{"n_mels": 40, "expansion": 4, "widths": [192, 192, 192, 192], "optimizer": "muon", "muon_scale": "match_rms_adamw", "orthogonalizer": "newton_schulz_5", "adamw_lr_other_params": 0.0011, "final_lr_fraction": 0, "adamw_weight_decay_other_params": 0}
Rows from block 7, named by matrix and row number. Each number is 128 + 24 x the weight over the matrix's rms, rounded and kept within 0 to 255. All counts start at 0. Numbers have three digits each.
# convs0: expand pointwise conv (model.blocks.7.convs.0.weight, 768x192x1), inputs 96-191
convs0.142:113142096125123110178113146112123124123103095099142152103120133157121076149143090155134118071106071127145144147120174140159105129181141168123117101120048127118138102163133099141113083079109086140109101142112108119156092094077137171141116125118178155134109167145116130125099143121117158157
convs0.143:130080154146127135161129145098094153163158150152124177184078086122164157119069139117133109134101126125093122123138129138166150122135135146095149088071110144114105090144097115139103102109119215144146097184154121179068096129120150090099143104118088153126143120108174045135115092129155137132
convs0.144:136133128126120139119139130122131133134139124129124132132133137132124139121129129129137132123133119122117138132137135131121133121141125126127118128121131129133123135126132135123127127132131123131123131119119124132130116132121126141119139124121124131128124134137140132126129138119130132122
convs0.145:143136097152157105155065119126221173114125096088176132128149165131139143166147145101148133083145175099176138106154090071113086110108098125090127120120148115132097117133065147126115156106134124166115146107153149119104145098146119169141085140152096152099083133192107120145082208207168189174
convs0.146:139138121154148152127125110129129134138131131134118135141122125138121127142133127132134135140133124117142150135149138140112121140100119124115122126129139123131155120145135130141113131144151126113142139119132149130135123145132122140112130107128127129123121119139114132137121130130134129108
convs0.147:133158153125118118097127128138141146123114137128134124145140138125135124130124155113116114133130109132172149126142158132126122123134154148130121104127121130145127131127123123139130121134118128088126133113130118133138142140146133145108151099131122126129134108124145111127104116107101124141
convs0.148:140095163135102148143161109125119130108121095092133126115112131121170137134137092129110141154143110127143086131127120112112124155128094148135145114161075112113099109107172125137124092118133083116106162132132149108107123130108124112136142147112120131130167130098107122174080137098110169139
convs0.149:128130134135125124125140140125117139119133112132131116138121141125116128137128127138127133117134114127123130124129140133124123137129127126130118127137121126136120135133134135130119115121118113137138131123130124115132118122124131133135129138134123126134140126131124118134123124121125140127
convs0.150:147151156123113110143113145166133099090168141120131147133165080134160135134126109086124199110075095142156095158144126139121136133109105126148136106142143132136116149111157115119123161163143143154135127128135119099126138119149149105057145140143133098149130131139133138133126142145088112103
convs0.151:149196188159080167159085120103160155198108128094065085158167124171141150155177141051125159133116139168146106178076123153158050078148113160143134168079139147144191154104162188176193151167126132058216090131100034161068095199040109155165111143089156115187163114096084119080088185102160166201
convs0.152:132128134131131116115130136136119135109124125134121110120145131114125125132112128131138136130127124124133130123124130136135126141138134124128143120113132124126127135137120126136127121126117124143142144124143123132130126130115132127148148140119110107140112132143138126120128117124122118136
convs0.153:123127118122115129118123118125130126119137118120126116120117133121115126118130125135131137127124122140139136131127133141116143127122131120135129124140136134130111126127133132131142111134121125123112140136122134115118122122123138123141130139128127136130131138127126131121131135124125122123
convs0.154:111083092126109101126105115136107043144110169121125123135157142123164104095132103138144111141080141051113116095128131164090140091115151146119137137111144108115140126151126132126127121147106131147105108105124145138139133128111186111142123111118129126118157106110110120090190089166136082145
convs0.155:131118117127120139120127137139124120132133134116128130126129119117123126134135124134141125124123118121123125136145136128119139139125133124135132142134117134130135130123134137121120124122134132139141131133134134136132125118117138125130130135122121121122132133123122133120129125142131130121
convs0.156:124130131115126127134121135132119122129126127110137127123107118131134120123136138118140130127117128132128110133137130126129145142136139128138141128137119147126133121135122125141138127120124127127132124124136139122113147119121129123135132131122128109137127145127128128123138134130107142137
convs0.157:147103158159121076174129152134143125116111123127177081104096133054201030122102104121135210110203124174192096103147144109136095154112103107110108121113144114151058130100121107111120055145086218151118129114150168128127090056118114151130190150132126134106108073184123143133073143082110079154
convs0.158:131122135131126128120134124118134121124129126124124133127135127128131125126129127124122142116128138139131122123125122128126128124127133138138130126131126118130137121123124117136131139127117125126119133121136129131134118132131135125124123127128121128144118123138121131118139123122122127128
convs0.159:126133132124132127126136138135125136133122130131124118121130129142119130121120137138123120133141134139114142134131130120122137130133121128142123135119135129124123136133134116132130133122114128129137128128121129118127121127134131134120131140123117134123115138115132136127132129135126138139
convs0.160:116152141171116126164160081103147142123114089135094115104139133070143105114128116131120125142165136110116120151140162108142141159163130108084184110143105130137107147136111105158128141109144127159138161144110126117100092139100130137143157110122163123119096116156090153109153093104148114139
convs0.161:124086139113130129075094120103143126092117158082102143136144128134114148163128112158088120128136125105060097152150061114100157168135134119145192187133129101117112144150150109151141150197098131112095097075098141185104149118113125112142188112124099122081093115193114123148192143118153073149
convs0.162:140140125131138124119127132139125120124133117125123130139132118130127119134131129121121120116121135135122139136138115127136123122129121124124124124143123116129130130131142117137140123128129128123129136134133122127123126119134124124138127126122119136131132130142140118134136139125136126128
convs0.163:110169119112149118089153116101094142179124128094160080109141158118090099145093101103083126097092124209104140106090091166163168140109129184090126062120184190119159087144125085135142138160122127086117076117138166109129121153081099134185187132139085127099082127191134172129223171067171160172
convs0.164:133128111136134127096129126125114158124126137139130121114140136080118125117155123140121139110117117130127134111165122118120115127144118125149120107127124085136123144162156106142123128140145143134125156116122139118145127128146125110137124121117105121110127137142138110132135102136140155135
convs0.165:116132118138149123135157118115120136124127114147114128133117133094136131141124130129131135082119153121136134139120135103111143119149130144152143149116129100111097171135110150112127117131125107094126101144103125086117098132155111144116138127129124143111131122126114119115118126128123098120
convs0.166:130149122133130130123157140151159115100146139161149122152122133130109136134117129108107144161142138117133136148120142140138101136133125123133112140153122142132139123138097110156106116111125148117125109156148123115113113126111110143118136131113166129131141128116132121134118152105130146133
convs0.167:083129164123193139104080111077115197105143127104133160068103019159099079174125112115123132171173135058110170118232153110133158133110187082152115068162144059146151178103137120152187082119101105068150140086116130133141139116192100116069197113120192126121063155144077081086059094075162087111
convs0.168:123140174124176171134145152172094102218114111136119109154108130207212097114144170162165088168174166092128155117015098157133109155090130144106091152151178138099115126183092149149176120095104168175153116213121152166119168134062088104129142023142080123130145143111147094130107114104121187054
convs0.169:132196084149118094111125160084073119191105128119117117129135065091132130147115087120162116036118079211184176100043181117088112102123124086151131122197168202145138147062130114115122142144149106127145109216119127069103164176109138141120123146154125141160134180122121174142095127135151098116
convs0.170:129162095127124112158149123113146101129109053140174139077127128090118168116106146128101076155141157145139141102138109090161150153161116085146142103115139133138145087089071153148167167123094105154155112143120127106143158100130111091086152149159119141116111105122149135142153157159164157139
convs0.171:139127130125133119130121133142131121119133122133138128135138134123137128111132134142120120121119119142138112131129130124129119125127144114134123124117123121114121115137118133131125138117118131128117124121123123125139132133120129131138119132134118117134118134137134130139118118124109129128
convs0.172:129137110134157127110116113112160101128108115114112134131125120119123108135120135138117135122095137093124142117162145090155133109120151164172109129145105157142103124138103101091116118097090118100145114153167109187119110146133136134115173096114190116133134119100141129101120120106146149150
convs0.173:103123116134125123134130140145135139140139119130146124139097137143095148112148121117119139143155134140144119117151132130148124129135119130108121145122134118146116134102122135148135113158117136114121159163123137127115138121115139131108134137134130130122145132142125119128087136114121101127
convs0.174:147125128117122126107149084114125123155148137118109130139153123109158079107068171143140134102118149126120137109164154093120151143113109138134115115111134100107135133135120106092122121136122136145106157122118121133130121137124153113160122122108123128137144108130131133155132143096104101150
convs0.175:126119125130118138114119123133121121131133132125131137122117132130134122116127128138137128133129119142125134127139123126125133119130144135123133138130123137127113135119120124141130138127129113132140138136133117133124142135129138122131120125127133133132139123124123137116112122134121133136
convs0.176:154170099147136093091108171061104113134171107102173115151153093169094154167085145143118143148136149092114172052086117094153107105064130098117141134123150153103123122111180127140143084116101081158141124107080085140170108109198151154144143147131079114151137137096109130145159095176110120087
convs0.177:091092139112111166195129140157170116125129155108188126170125111134140052111124043142080114185180115129144148103198119112090133060132163095132121102162121118162100104117132152173124153077078126179157151189088166100159215189103125117105221123092101154136114110090120096108217148107093072100
convs0.178:162131088089118043101101088068078035185127150107108203131115069115046128119130128072147167142173164120060117049110077133143131114107100149160125128147054175135142108105094061079128098096060095142117171142081081147120086206071123200045108138081095088203150137134078119129095133136048138155
convs0.179:135123126134130133119134130139122135134131120127135131122129117135127140126127136131126121125131128125121134135130124130135116128140123140122129131138121138125117126134118130128121122124135134142142127124133125116123123118129128136138124123117133134130121141138132127119124123139128116117
convs0.180:111105117081106140132128136155102147087111111131124174153148122163153066100123113106154163104124089141165055078124079106137139144099105138107111167119140144082120138173142143143099105123163032106135080139183097087133174135151164118116084116104152115104104135091080143067125130047158098082
convs0.181:127130126128113117129134136121124113127135138127139117115151137151114133113127114131125137116142144125125127132144145119126127109147098128136133140129129137126142123118135116121140145130133145141119135113138123116130133126125131130136131137126107113131126132124122112129131107125143129110
convs0.182:134085174139116142143168108198132100122153087108158139097147158106142207114113104162123104122157123124153123108174157152134077121111090128139083104142176100148168159083115140081118153175148179120154108087127121027180207132160119120144202118123132089138124155089117148183165120136121099099
convs0.183:128138130134136121127125128110127134122136123124117132121131132139134125128121134131129133135138128136124132138126119119136132131132119134134131131121140134123134128136130130133128132130115134127135130129130127125124121124132127128134128140128127138117121136137130131124129122127139133125
convs0.184:128096138120120121137120121126119115156136131140130133110132139150121120147139140119134128108127134146118105132133136125139132123124121142148130124102132141123133155144113136150110130129128122123154129146123120142121130116125143136119113119137136148126126124130132123137129126134138128139
convs0.185:132139117138192063141081102122103140081071092150150196100100209141124169103151111146171121113083121144195068137129067170139087098146182129126138074104088151122142138116129136119169134123153125087117196163120127134165130154139130147150178133094166096158087116110069115115105097167135126168
convs0.186:170183148135094135091129100144133139091139086069150083161174130099130198115151116151169120102187137140077118107084100152134156146079151111146060134149144092157114147095144129125121143113166166133126071182158139123093170133206128125165187104172136118115111096150092111143202128124158128164
convs0.187:119137123134129139124119133127133115129114117138132137133120135127124131117135118131126120115118126133126135132143124119135134135120133139136130132128122132129129137118127124129131131133119128124141120118133126126135122137130121131129121138122131118132122127136122121123128128141140120133
convs0.188:132131130131124128133133123129132130126140120123135123121123132139132132132119138135127137120117133118121141119136128130120133124120121124122119131141136125129135125127132125123118123124138116135129123141132138133134136132132121133122143137117135129133119130142128115128120118144133139135
convs0.189:157154114152072152078101121107110145154128126158119081094087121059124132140137105117102115152113192135173167172129132131110139117159206138107112091067126121140128066086112125161142136148182159127151087104151107093093117127137094196168152145121087109134103172136122158112133150113074082128
convs0.190:134122143114135149118105141126130127147117117129105136135114147146141121133122128142151118131134130128146117137141116120133135139127138114128124112134129125130124136138124127137129131151127123133113143117117135138138107111124127129126138119129132124115140140129129131123129149139150137140
convs0.191:159132131087148132198184137123154166044168166107099079127162185127190114094112122149111141174126039110139116127153145136085116090145103192065160087084059151126140115052175126164126130079132104126083121147137104143129096114122066124078088082121117185152071140160041126111181076123216125143
convs0.192:134149160147179105181153092086156150106128080081148106174171182127085160197125135074120178119118134105136129185108185049158095153132165110164200109140136142160132166156210147101180099157098151189177079140134105115217127100133102130142048138202031108137175154105170131140118113138138103081
convs0.193:129134128119136129120129136140127135115126127132123133130128134123124112125133123121120123123135128139133135136145139122132128141136121141145135126142131119119127126139138129128131129128113120117127122126124128118118125115124138127129124122128129124134123134119142119134134140135120127146
convs0.194:127121144118130121136137147140109116117136134133139129130109129134126127109116130126125129139142121145113133138142137124132122123122127140132121136129132129125134132106124130132126122127128123124124113124120136116133119125135139129142131133128124134134121130122114127125128113141146127126
convs0.195:211148160129114139147079128146120128140132144140120138106152117125145097108120143139125116143147143216224133117069104122119164137079138108139144163133146121107129153136148131163136108142133136097132135168126108197149150147133140116091121119153085109130115128142152146139056124136119067136
convs0.196:100167139135107086110147119087134099164159120145151112141150132142157082145133123102084098191122181169082097110074134131139156133131159139111133164104111115122099139161144138108108140143187088120085081213133097131123159089107152119114075131130144115106106133117115137137174078076087124162
convs0.197:116147135115126121125125135119103139129115144120136133128115133132145136127140133140131138128110135127131125140135132123143127130129140110150131123146134122123131116124152118123133124143128115128136132125134128129141122127128124126129132147122131133124133121145143130126116139137143123124
convs0.198:109124157083151174136183099124158139063093089133092145138100138093148164159144098101130149108140092126152135108153111145143155128115136108127128105120126167121119144125124143140140123130125085101152073135122082107162142145118157115149127080133166101116078128086158136115105132129124112102
convs0.199:124131112131121127132119132119130140141131115146131118120116120140139128141142114133143121121111145152126121116136135137111135128128126126142122125141142133127123114130123127130140127137109137125121102132128119154129126137143126135136135115118118141133126119132136131130140132117120131123
convs0.200:092214223146171095182048133126123149075140129163163092193139117142113056152081145113135162120089075143079206114107133160099115118104100074083152088173046121080150111122161138115159055106150207117141156106142104184102186132153114104100145126131127120103080112106154157147177181208123135184
convs0.201:110117140134127133178126126148128116138136123115139117109117127105126124120149127114134111138136136138118112106180111152115126136135123101153165103128113119133142106144120140121109106127121127112140168139161113121135131129121124115116117132115141129122143118125127145122127118125112126128
convs0.202:129131119120128127116125120134139122115133138126123125121132120143127116124130139132135124133136122118128130126127126130122138125115122139138120129129124138136133130129132120137137125127130119118129133128126139135136124132130130131130136117132117131119132142128129120124133111132125125143
convs0.203:130150186148100072149170083209097125098121128140169136090116115180108081150147135139079136166130087174125120120155115081138123105111110090150157119147077115068154114141098137160113095112138105100085139181144165152176115169135182078067116051136152161092094103128110092134101138134025135175
convs0.204:181086120107107111167173133099124106133102108104150181161126120146134111156153106138122071142092134116130117135122142135196142117107206143068127153138095094154111077151135108135123157102120198141146108133119094150101127155125089115158159160131129127128089162114137136128104187121147157128
convs0.205:126121134141118129117133140123136117130121121120131134132133126131120124132136131120121139115134133137120135127126129120136139123126130119121128122138123119123129117125115135136139137128121120120122115121132129124122119117129127134137122123119120121139136120130134129135134134123119125130
convs0.206:097117175104134122073073104133093162165179143163154108148135133145144194114155148151147106072122193165175154134110165148104138180143069118140133149176170159169123091084173154131126151155179146130089168137138127179124136103137143123203057124117142154133142116101139167081179153116202178201
convs0.207:119136136130143120129122126136135125116134128127121136137124129134135133136130129134117132125116110124114136131132131130140137132121123142128132140138120124128127116129135128123124127128121131123111132126131132120127123119141129122127140123136130130125120136135136126132137134131130122147
convs0.208:129129130130146127122137128117123126129128104117121145117133137101113139118133119115118127116141106136133128130112123121137126122139147140126149140122127127131128115128135117122129120130122133140143118135147138120121130141119121118123115123147138115120134115125128106110125120136135110107
convs0.209:113087112144149128106095120104130130128109142129152132140119099109115154125139119124178116150146109086105130127113116131129153116121107150135121140120110129114113147122139110159134094126131126142150141129117121117130141147124139143080137136141118124112145135146131115107092160148141174139
convs0.210:102099116153069112116108152122108152112080114123127110112126092159103091113141148120131142088116154120148110142120100115152079097115153096139132141073077171144135128128116128097151178153077134131156119135117115093168118135124120129144102117109126188130126192108145086161127163141141053144
convs0.211:141170106130122149152119122124121114150115122120116126114133142123110132118120132138133162128148134126087105107148133111131131136103124109144123176104121129139122124140114116137120119125123131139134147137141124147134128156124121124112105115094116142137137126116117124118127100117142133129
convs0.212:117153114108139131147122140119145132090113152151130133113113122123106142148133149143136115143110111138100125140105142149138128133129150154092138117121120121095137138111114130134133145134135114132137119118114112118119149138118130117140101087149106136113134103137108139108127134151147114145
convs0.213:113149091111079102084094107194102138160198145111159119166115121170154085166092112116178199092144159073129152129129128117130155084131098104124119171195101128121152162094133218104086135117092163142072108193083123127150109152098061094096078135118122104144194049112090100131116109113102117057
convs0.214:103140113178124150136152146161149114125126103142142125108182126109092131132144112129158129136137145135133118133155134138118104146127134117132105171116169116137112125105141123158120115141131102134125129161123150128122146131156133119112089151130120124156126099121131126134096114146106107144
convs0.215:140140134155137120111138113141126123128132133126133099133095135130149132120133151111128122139137110109111112129149124131141142127146126120132136141137094127142116151142129124133128123111140128136129138119135116115119128141118129147145166143143128121145140150137127133102149141127110163144
convs0.216:139159151117170132152149147064087101089122138115167110130133128128142109074117171098118118162116127175135124101147115117140175118142128134125189100122108169114119147101114109078123140096106137143167112104163105090129117121125159130129112147124126130147131083120127141124132132146157107139
convs0.217:117131131137141124132122130131134123124125120125122125131136120134124126119118131132129133122128118116126132134124123117127118127118125124123129136134118135126117135128121116138132120133118121117126117119123139116121120125130121136124135130128125115131117124131125120126132127142122127140
convs0.218:108107101177098113130109138033155102153094125114187145180113088132083152114140092143147109083109094131070168103066151165117126151127141106138139145136139178148125162130122176124123129161125097071116135187104143090165115098117160190175132110127093130112105123149125095125145176148083122101
convs0.219:118121128124138138130123123132136134124127128124121139118126139120123131129134118120119130118118123121130130124138135126131125118118135127121124127123137129133136114126118122133121125117130121134134129126139134132120128125122122128129135139121136123123126131136127114127135127137127123128
convs0.220:125124120130135137123136131126129129121131126125124126121120135139114136124125127123128141117119127134122118134128131123139119131131123125124135140135136129137121120136123134128120121135130118138134114131119126131134129129123125124137129127135119120135117118123138131136138120143121131132
convs0.221:131139154142093145140124170120158076124145107116101137101077115127126168119125109158113180089122135128126092125109149129129151160176092139161115141107126168177147153118146122141121102154102142166108122147110115115154084148096142168112144153084086086098121167163182120138121131141127114143
convs0.222:117116118139136132120139132131130134138128126119122134122124130119131127120122121130125136119124124134130132124133130120118118125124131137120124139118125133134139119132124130122126134114119126131141132128134120125126139122129123126118136139117118132120137133128136120129130128135138131125
convs0.223:168163043134104103102146177165186072078068109120104080168155193155106159180165119115169107096134116111108189159152110100111196112136084106150131167166186167194144144172079091108062129127040136135193115193124163148168149155086126145077126111086114146170183115076149079151126090118111158125
convs0.224:129091143153109090113113083153098092143182164131134171129157094023132115158169174107076156159086140146091113093144156105125138112140154124110153171102104166045143131136163115064144153115114109173123096089086064123163128111097191179089128099073157119137091135131082173129143095200145090156
convs0.225:117060149164130092099159077129150129106098146119117137164150114123120162084136191110080162114128054119107091121209148134112115114089069110068096096079171125157166100114096186089085131117155112117114175127154099157135156140142114132058167162136123177081133145147142174159084137114127025146
convs0.226:129133116121137129123122122128121134136125124130116136131136143128135133125123122126132123123116132136129123120135130134124128137121116136118121136123128126123132120135115124115119120127139127144144141132123124129141137133127126131126141131114135115134117119125137115132119135123141141127
convs0.227:125117070182109093125136143032111099105090124218107149148123064114186110070170131111210107189130137041138159135120156093163119115190079101105147072115139096090131095207106069119157077119154149140173110165185110152161122105147021134117160106132161129174183067100125144099088155133128096102
convs0.228:128129129147091131124131118119139125164069147106134105151158131119106146139123134139124108137140076167125128155115134140121140144146142140131204110130154119107150090113125139094150109139097140163142192123113117131121152154144165121128095112087104120132112113146113111139127116148156153124
convs0.229:097073113114141127127062146150111120093127114122104143121124079140143055093122072114127110123099180119105160115049178127168093125112135140109040156160042124130140085166138098100105143128140146118105162156097109205091093104114101168131104160120169125105129108062109155172134188168132144128
convs0.230:122126164134143157172132128167133125111115113138118157094090142126104106108164124140109123152122124114121088124096136155128131120117136082140125110141107112125147134109151126150134150112130177119122140098116159180135098123107159114146139153161144140158123128090114112104145108136119123133
convs0.231:135101105183131143115130113154122135115078122139137156139155164178122127121140092139111106152184095124114154100094107106182143124111140119152194068132084121158133111134148125095095145135131123108098079178147096165107135160131137132142096177099123142113117108135119106170090132118165144123
convs0.232:149097166100115096115138155094098113176147140105121160125158103096114072175130105153158064092113060156184122103085103117083143076128135132096144124203135167150116123173118106124109123123137119176164085105130162057101075114102123140090107159105155086152113135090113143089065167112098161114
convs0.233:134123123138136123115132113123123131132128123146127145122126143126131125124125126120131119123138125116118135123143125115131135117134130135138133133129137128129137136121134104122124112136118127142135107125125144138145131120133131134130124133121126121122126131129126137140128126127128127123
convs0.234:131143139135141131146154136155120120136150127136126129133138116115133168149111127121121125130124110122137103098120146117121113126135121120108122141149120137140115154134116127133171108108155111111132140140137122142116147128137105132130123129111139128156124159123139121114110151151112122136
convs0.235:121140125109108138093118112129129126159138114135109110103171112129160112139095152137161109152128117132136153122142143098147115113126147107120141113103081116117146142149167118095102144128141139137167114134093141108105112142121127113133104131099102120123143121119096144123141136113144115100
convs0.236:114134167151161103073170064126103155144115162113112105109184097118140124144148113131160072092133064155085171155162100145159143100145148140132138081126123131170131110170127106158150155167117094123127117176126126125106163137108168106053087156144118146121126139123147071154091164154116143131
convs0.237:120111015103095099103119125118114122136142134135151070138146168032109063102185130109108096133122168068163114125042138146141156120112163130121190094167143096093167100143125160106147103082140093141061124149138107083102150073076131178126043076101082201168115092090200183091150130127124105107
convs0.238:136115118120128132125116129122133139115136121111123100126115131125122117120121144149164110110133134130142148142130126121143095130122120116105126122128132132115148146132123115136141136111132152138138132118113145122122138100104137101140136136111121126139142124125155134132125126150139133121
convs0.239:123126129120118125124133130141131130138126133117127127121135142127136122120119124139127135138131123131131122116128124134114131136123134126137121131130122117119137138137132138126136132124122140130130131120115119125119133132122128134140132131117134133133119134119132123130125130132113134132
convs0.240:127081127171109142135141185053165138115125152145116119129151134111099128187110207108116167117155147115111164038104071113080126163165107141091148075102151110174114179103071131113145118107115105127180139189159095182118135150101064106065110112145106102195159120113100174160130133182069109027
convs0.241:124120135134134135133118115130125132130123120128123119130141138117120135125134123123125122126117131122137134127122124112125135131136140128128127131119121117119114130137131118125138124122114114125128127119133136133135122130127128132137149134135119138134135136127131126139119119115131119129
convs0.242:116115069133115106113112127055194100151123108136126117119113105151141159145117152101108164122141129125072184143137114095143095107141158155102105098105147160147091107131091080126165110154147155155168187141086174148123117170140135195132149092157121145126107107063153174128138103134166166152
convs0.243:134130120131139132127136117129128138123135130138135125129137120119132139122124140122138140133136139125129136130144121132134137127131116127136138137118113128124127134117123139131128123128120115123120131120120131140123121135126131129136119136119134121122121130136133119128124124135131120123
convs0.244:132122117114125124123129116127126135115131129136114110124117136151122127122137139129117124124117131148119122129144129142124119136130125142129115134125124141122118121130130126138141124120125113135122109124137134123136129122128117136127133134135124122143129126145132128121128135124128134133
convs0.245:120155098123131088120109114139127126090121111134151139161122111131098120147155127139145136130115092125112133101149114139144157139134128118144148124120107099140103138137101122178167099100136058109086168158126123141126164113137099125133125114125123108112102164133152110117155125130107143142
convs0.246:111092096145148095175059211136073136131131141097097217131124094155113122157152138170097102161113104179082170119117141121181173145190144116150141169156132167090194165205162100135111121111125079131145185154137134059121147187162132103161116114136139156138114149129128125110165112128171166076
convs0.247:128149129143085083080116074195126099115126136118136123088098162078187142145150131118154137144138104154127140158176125117154068111080112123129113078148112139159115163134152128081155175155093093099141111141205167087093112122130164151105205182129138137102140133076116162145119090150147108151
convs0.248:129125184132142113123132105141119172111115112126126139154142119078129101113121125087110109109135094116142166070139146163157118135142130155135144181117139125108189145134140115152129117128093131123152159112100162091105116087177130178117119120159143144136114151130085085186142160152144102111
convs0.249:137125133133148125111128132134124136113124139134130120124119134136129119135138137130140133136121130125126118130138120139114119126122128123138122138135130141134135133132120124132124135119128125122126116129139125129118130121127129133128135138127138128138120134114130117113142115126140136125
convs0.250:138100144141137124106121155161066129147116187144103066135152170133117123156122105169103149101034132179147129124170112136126102130141111107182106069100164162103116112076108096133112148116115136141120113096127155109133149164148161099140160081130160138114106135127124120108151134117103007109
convs0.251:128124121120125140124122142133134122128128135119135127134135140117131116119128123131138141128136128126119126129124122123135143134141124121138127134138116127130134128118123124117130126133122137118131135119125123132132133123137130127123123127143124123122124134138131119127134119124133135122
convs0.252:129122134150094123120092158119134142125143111122111113099113106128082088139120135145158137106119139120134114114098129105114135120140143103126122097128109129116114144144093128116151140132110107111109140102108103095116128130128143139145155111131153108122116124120128149113127123130119142109
convs0.253:140103172117124144150107088113107101133076088107132140165118116098157040089216131135137090098101147098083165134085113143129082122188131131104158156115000093175105146132120121145103084108078159115144058250148124107106130089122167192143092157124148155124141119165144142144111173072134138103
convs0.254:140124126137129139116120126115137124124133119119125132119116127136131135127128123132135127127133132115119121123118131121140131139123136124135130140139137134120130129138127130124130130120130126120135115115129130116126129125142127132122125124130115116128139133121132117129134130126123136139
convs0.255:117128120124125138114140121132116120127136137139119136142125141132125118134127134116128129125133132130122139130142114137124118124139126142125130132133123137130126121140118131139132119116116119133125119138133132127127119122128118130137121143118123126134120143143138122134136124129131138129
convs0.256:144105126093141084142089103179081116094133171090123120167087183097067131144098085129171127171190105124109143061107166177133081102129157136111135068106126065127154137187093151147148108120201135144156126027108164133107168081093136154109091132120081088111064093120102124138087141117115093134
convs0.257:107107144142123126117126118084153103131106122115137125105152094112128133108126130122113165128095150122165143142116089138096136146110138098158132175127106098135138093129164145134076136138131122110135121150107083151116129132102147110098119131143108098114137128124144099131138143133156141108
convs0.258:115108140141114110146161057198115108157142145135149174149125116127152131109142105104126128103163135083172142185146109072136138150160102152145126159114147066101118108154158160110113127159169101101105157160083129087147156079148116143172117130136085125110098140119160162145172163099120150084
convs0.259:134192116140097096133081085079087118099120134122118079118064137137128138147155097062113124116155121130107134113154103134149107100100069107080100101124137144119157103060128145107168096115165102121130191096161150187086095131091126107033111143162077127077215168094166149074104202121084061191
convs0.260:100143181166124135137074106097117161159193151141146122122176117107115119104087171114114092172232137135183157121026138172144096150154139124185122189096138184112110103151104186074120142104088122127117150104130119123133119154099103175149110119173113167080155147146136175156224078094157189136
convs0.261:138139120129140135123127120133115125132139120127120135135136118132123117128124140118133120124137123135120120136139129130133127135137127137132125120126127122120123124131125128120122129120117116133133121133132119128122131129129138131122140139130131126130120126136134136128138131132137123138
convs0.262:132119113125132134122130129126141134120134125120121133139131124142116129119125127136134127120109125122137123128143127136129136114111135127134124126138126136126116122133112123130133120115134135106112141132127121116126133127140122130142139122126124145119127128138143126125138134136123147137
convs0.263:115121121103194129086139114160107099197147097113131144148156135103157196196134095071154145088212130112150137151152142149143124145100146141110150119102079114129165103114186121119130107125148232137123188205172129120159145130121085117041097083156097122121231188143045106144047112080108156108
convs0.264:100138110150061124096099131127127128196075095165109088140164137159163145139086102116097097112089113155109119092068098159080156129111177165184146161193126128090139134065103096168116166138044132125083145194136126190173123132078053167097024128073149145108124101111115109085214137139133093054
convs0.265:128130122135140133113130140135139127132122137115124138126140138118119122135121123126135125117117119124123121134141122130137136138138133136138133146123132132134135137138132115127134134119118133129126119118138127134135131127123115129129124136136126118120124126122124118132133123136144128129
convs0.266:130140113108124137162124121141113105155123146131143155141113144108129106124116128119110139151104121121106129126113120141116116121137131146132086122145122132132121150100118127133151129135138130121091125145139137103130129129133138142130130143119148132134126140112116096154144159122138114134
convs0.267:118142134123120129119141122123119121132139123133127120122137133128125123134127135126122131138116136134129133135124120130142125139139133115125134128132136122129135117129131122126128124114117125119119133134121132121122116128128128135127121124130136136132116130139121136125131121129139131135
convs0.268:122118120140123123131126137127135122130139130127132135121124120142132129128133118135136131123124132129129126125130119125123118118122133135131121132119140115121125140133123129133116129126136123125138130120125135127114121132128132121128124121131124124132119127141136135127121122124130132132
convs0.269:150125183105154123106061096118101123138133126131131209136207125153127108127128163140204153153125167147114103176162127157109102104110139156121188077116119078106157133086123113063134097124182091163156125064115212185149151137119184202117050164098155110150105231108206185102125082145130106147
convs0.270:112056153105152151094138136150146149086149135145133149190201088132126139160127081164101112134143147168110126124140163136091121136103116163175134203087085114064139157135082146169140117138172135087211192116106151128180172153120182120121114131117133141154157103124131118130099147158140097134
convs0.271:154093115128124142134129120106117152114125128139144107133145119082104134113142133121150140099103121140140125132113124153156107139118115088117135153156194116136110141128129125147119149125140147114117155115134092128112118145080151066140098133083108122131130116119134158131124116143098126155
convs0.272:137119132126131121120143124131126138126133122141123127127137130139136128131121121122128134137135133126128134116136117116134119131125118133140124142128121124125127132122131137125118118121137135138122126119138131114123127137127131132126131131124122124121128125141133139119131135136130140122
convs0.273:111153139128133128122134152157125122086143156117144124108111136148132120104118153138124157120132101163116154129130132109137129150128115137115119101126111130116145124164136129144098124135133128105117103113105138089127114103128143113140117134119126154111138076104121157131166145140142149117
convs0.274:104138117156143148129150130135175132143181110110129103145116132091124114161102121131122137116102119137154130146116139117106139120140131086140151124078105114086127105137117156135095129147083132115128116101125125119124116154139118109128180107141129120157071159131146160107081137081166094126
convs0.275:143137124132124133133127123125107122136123115144135123137134130121113141110120121123126127131135112132133119135143143134121137120142126131130123142116129130145134131120133117127131122124122117115118106110130129129132121124122121134135137136137122117111127121131142118133141125123131130115
convs0.276:139119121129124127123129134116120136123127117140136125132128140135121135130139134122128128127118129134122120124141126126135136129137117128130131141137139127124132135129138137131123128129126131134122121118134124122127119133122127134123128133119135112135139125141130119121129121142119131121
convs0.277:159103112154095111144124122123095168135111148158148178083159169132147168190141159186120095139201146138167192141147143102100096115115139124102100166126087072121110126118128083110098110147137095105103108088181159135134071147124027055162145085113084105051127150093143128162163104151202150120